Weights of a small audio embedding model: 52083 training examples.
Rows from block 3 of a small audio embedding model, named by matrix and row number. Rows with one number belong to one channel. Each number is 200 + 40 x the weight over its row's rms, rounded and kept within 0 to 999. All counts start at 0. After the name is the row's rms in percent of the matrix's.
After each channel's rows are labels from the 100 clips, of 14848, where the channel reaches its highest value: "loudest band" is the band of the loudest frequency at the time of the peak; "top examples" is what is common among them. Only what is clearly more common there than usual is listed. The data: chords played on synthesised instruments.
# convs0: first width-7 conv, stride 2 (model.blocks.3.convs.0.weight, 144x96x7, each kernel summed), inputs 0-95
# convs1: second width-7 conv (model.blocks.3.convs.1.weight, 144x144x7, transposed, each kernel summed), outputs 0-71

convs0.31,079,184,208,175,168,210,150,103,157,244,141,248,170,227,188,257,152,135,266,148,147,192,196,229,221,206,180,216,240,182,215,210,236,179,222,221,134,215,145,163,188,244,237,258,195,220,227,207,215,249,227,146,219,121,201,244,192,161,213,212,191,199,180,272,177,290,305,176,230,176,184,281,160,256,230,207,237,197,204,176,188,170,118,234,168,224,211,264,214,160,233,212,245,195,215,173,126
convs1.31,085,256,222,197,195,196,224,272,220,173,180,204,226,201,224,187,167,213,228,197,243,201,174,226,203,208,182,198,194,162,174,242,202,150,210,201,203,293,129,231,216,158,253,187,265,223,279,154,126,243,217,210,285,167,193,209,117,208,278,294,230,185,233,228,208,228,172,250,176,239,201,172,250
loudest band: 4000 to 8000 Hz
top examples: marimba-like; strummed

convs0.116,095,193,140,167,209,186,160,192,225,163,195,142,276,208,264,153,181,176,201,219,223,258,245,95,237,245,148,205,201,230,252,220,153,263,231,201,181,168,251,186,212,210,200,166,184,188,176,230,196,242,81,144,102,275,240,207,214,153,207,232,182,180,186,172,182,175,166,192,207,209,186,220,204,225,190,228,242,230,247,142,203,232,288,203,131,239,212,226,232,156,226,197,243,271,230,171,134
convs1.116,087,160,241,168,240,190,186,196,231,219,180,169,193,208,170,217,184,205,221,173,158,117,159,230,232,202,122,152,231,194,166,199,178,184,209,270,191,247,291,237,203,162,209,131,284,172,198,185,147,176,249,264,231,100,144,183,180,212,180,225,194,192,176,158,242,127,265,187,156,239,182,160,203
loudest band: 250 to 500 Hz
top examples: marimba-like; power chord

convs0.91,093,169,186,227,263,295,208,169,191,195,166,218,231,188,219,210,225,217,203,178,218,151,256,173,181,210,223,168,173,207,176,206,156,243,195,191,154,178,149,156,281,201,218,181,181,201,108,177,193,192,185,119,251,158,248,206,203,222,161,169,225,205,206,181,212,161,229,226,168,151,128,158,227,124,187,143,200,247,190,155,146,195,244,179,228,167,194,327,156,266,199,258,162,154,201,293,129
convs1.91,111,156,189,215,250,233,242,162,118,205,284,210,214,213,153,276,213,243,106,232,178,185,169,186,241,155,187,184,154,207,94,276,213,203,227,188,187,238,235,223,140,156,188,195,240,151,135,242,174,201,191,242,219,254,244,242,218,188,173,215,205,224,269,292,237,171,290,202,214,241,200,216,234
loudest band: 250 to 500 Hz
top examples: block; marimba-like

convs0.106,100,213,212,213,168,270,192,196,197,151,192,243,187,198,200,255,235,142,195,128,250,252,199,241,168,153,233,287,176,136,201,190,144,237,117,250,195,227,194,258,273,196,204,109,230,173,169,177,156,216,199,124,299,142,222,184,239,167,105,204,207,183,161,177,185,189,242,229,150,214,202,135,205,190,203,274,207,156,185,157,184,156,177,185,226,186,173,188,201,193,211,134,222,188,227,188,129
convs1.106,096,147,216,188,220,267,186,221,161,141,186,229,207,200,217,251,188,261,162,164,141,192,198,166,207,216,157,283,266,200,193,255,180,208,161,232,165,161,200,280,254,148,210,148,200,170,157,190,174,119,223,194,278,293,205,216,171,245,222,239,154,174,290,239,184,191,213,158,205,229,203,177,139
loudest band: 250 to 500 Hz
top examples: strummed; power chord

convs0.24,080,318,185,168,176,243,246,185,253,165,157,205,191,187,156,223,129,223,199,179,196,206,211,114,162,226,188,155,144,205,237,231,212,149,237,112,189,206,176,223,184,141,242,171,190,197,209,162,198,197,190,215,221,231,233,194,205,169,213,320,189,181,140,84,159,226,204,188,150,251,246,235,157,232,98,218,180,161,192,213,210,182,201,225,228,245,203,179,265,164,258,198,237,252,200,178,187
convs1.24,127,255,229,188,227,239,196,290,222,185,140,190,172,264,165,178,160,182,219,256,172,207,208,263,185,278,167,241,170,186,193,190,221,207,157,164,160,187,169,274,172,166,226,99,237,215,226,197,268,293,167,164,243,223,142,206,272,214,287,167,225,217,187,280,167,222,200,212,256,270,179,220,255
loudest band: 250 to 500 Hz
top examples: marimba-like; strummed

convs0.134,096,104,234,166,172,194,170,179,257,225,254,170,253,200,198,140,274,208,230,193,165,287,163,195,252,192,264,168,227,243,235,228,190,218,174,286,227,145,121,245,185,213,250,254,194,230,212,217,204,207,207,181,108,281,182,175,177,209,189,236,206,231,187,177,239,155,149,186,220,191,201,173,155,190,195,254,182,135,216,261,201,244,163,197,168,146,242,121,240,163,188,138,210,183,243,153,234
convs1.134,099,167,257,205,248,146,235,213,191,212,138,213,177,188,227,174,227,140,194,208,231,169,226,189,211,237,160,217,143,215,206,246,191,287,173,210,212,261,164,123,162,332,212,189,202,215,167,226,211,216,219,136,203,177,164,227,233,220,253,156,173,147,117,148,164,199,228,234,182,179,134,246,251
loudest band: 500 to 1000 Hz
top examples: marimba-like; strummed

convs0.22,100,209,202,234,129,167,238,214,225,150,209,196,143,229,221,124,201,203,158,182,189,190,218,260,224,252,167,231,182,146,111,159,229,292,252,227,205,190,228,207,246,224,165,229,223,169,136,180,217,188,198,252,182,171,165,244,203,230,216,193,115,253,220,275,152,198,173,188,175,170,209,251,224,220,169,192,143,137,172,188,205,228,237,208,235,189,208,244,251,254,225,310,153,254,243,276,144
convs1.22,081,290,212,249,173,218,137,220,179,222,242,243,218,165,230,170,174,144,190,205,197,171,218,238,153,186,163,182,174,190,245,194,244,174,162,245,231,176,179,168,252,170,257,271,196,259,231,217,120,220,184,252,243,196,150,237,212,203,190,179,191,131,238,178,205,209,123,260,216,226,237,249,231
loudest band: 250 to 500 Hz
top examples: strummed; marimba-like

convs0.17,099,192,223,265,293,255,232,280,193,210,161,191,113,245,244,204,193,158,188,199,212,198,166,232,150,215,173,197,228,155,188,165,196,251,289,222,229,237,138,255,146,142,154,269,213,158,253,211,199,180,186,215,213,187,277,162,214,238,113,236,143,226,272,151,201,193,218,126,194,229,243,186,233,254,199,172,163,191,177,194,139,212,180,192,183,211,202,108,202,178,176,169,195,175,178,146,226
convs1.17,094,233,133,218,148,165,271,184,249,167,162,191,171,215,130,143,204,227,226,161,172,222,190,191,160,191,211,252,210,200,300,184,162,221,166,204,197,130,194,211,283,184,221,213,195,274,231,178,315,233,239,144,184,200,182,132,267,208,268,182,211,296,96,226,147,232,202,204,228,221,232,220,204
loudest band: 250 to 500 Hz
top examples: strummed; marimba-like

convs0.12,097,318,186,206,255,198,204,218,166,213,219,190,179,161,143,261,141,150,181,182,164,174,209,254,200,252,198,183,189,263,157,172,239,207,293,124,182,163,181,186,151,274,171,226,197,209,122,151,204,182,176,145,260,144,296,219,165,235,156,202,160,248,210,233,203,195,199,212,178,222,229,172,192,266,154,219,143,220,206,198,148,208,147,178,217,221,163,198,198,237,211,178,234,210,169,97,158
convs1.12,103,214,206,192,99,183,162,206,264,242,135,126,252,223,201,208,206,194,193,182,296,209,178,217,145,213,181,199,201,203,218,133,181,198,150,195,162,289,184,235,207,223,244,240,218,206,170,238,254,310,206,206,174,168,150,230,181,244,221,200,143,203,168,242,208,237,243,254,152,165,210,151,245
loudest band: 250 to 500 Hz
top examples: marimba-like

convs0.0,117,112,139,171,135,154,162,164,150,244,202,231,124,178,130,272,158,220,145,191,155,245,171,278,208,198,209,194,170,194,223,174,221,219,245,194,179,245,176,156,223,211,179,280,195,234,215,214,224,167,143,125,184,168,269,212,205,203,254,195,199,235,158,149,179,151,189,161,221,220,195,227,169,226,303,257,193,239,266,188,145,245,183,212,182,152,236,208,180,172,206,182,239,218,200,286,159
convs1.0,116,184,198,244,213,131,191,186,207,226,136,187,146,140,164,144,161,146,201,198,246,169,111,181,209,165,159,178,156,168,162,177,157,232,184,123,147,155,157,129,228,169,197,224,151,230,159,165,124,256,261,178,299,194,199,234,222,162,195,231,166,202,190,170,223,249,227,270,195,196,223,205,213
loudest band: 4000 to 8000 Hz
top examples: block; marimba-like; instrument: harpsichord-like

convs0.46,085,178,197,129,119,192,151,183,198,198,125,235,226,166,261,156,275,269,155,212,227,187,254,225,146,217,205,200,173,223,235,225,159,176,137,222,275,134,290,233,195,233,260,128,174,173,173,217,287,158,198,196,205,251,149,180,213,141,181,172,167,234,221,248,183,193,168,173,215,260,217,156,209,147,198,245,247,191,123,165,166,179,197,201,239,195,194,225,243,189,244,165,145,180,150,230,187
convs1.46,096,161,204,212,296,234,208,201,164,190,261,229,182,201,217,195,192,268,208,146,180,170,157,138,190,213,186,166,119,248,144,155,217,163,190,135,242,223,166,146,216,193,198,193,248,197,231,180,237,140,241,203,189,229,143,184,133,156,232,163,216,142,153,162,216,206,223,204,197,218,110,178,167
loudest band: 500 to 1000 Hz
top examples: strummed; marimba-like

convs0.109,106,152,247,180,223,275,186,174,207,169,202,245,225,146,214,161,205,158,234,217,128,143,212,123,245,186,196,145,238,180,203,165,227,215,182,256,217,206,227,169,159,169,144,107,210,236,319,216,206,275,203,229,206,163,212,255,127,188,222,290,215,218,215,137,168,151,155,218,246,262,224,220,195,288,196,211,211,184,226,270,202,206,170,223,168,205,203,168,245,236,240,184,219,184,141,172,189
convs1.109,097,159,236,203,223,149,178,229,189,142,217,178,139,179,226,223,199,220,191,198,181,140,254,148,186,236,186,309,252,208,215,198,206,186,169,190,197,259,193,278,196,201,190,105,195,271,188,263,164,147,197,171,275,234,193,193,265,215,205,177,111,231,284,229,234,152,231,245,223,202,115,197,176
loudest band: 250 to 500 Hz
top examples: strummed; marimba-like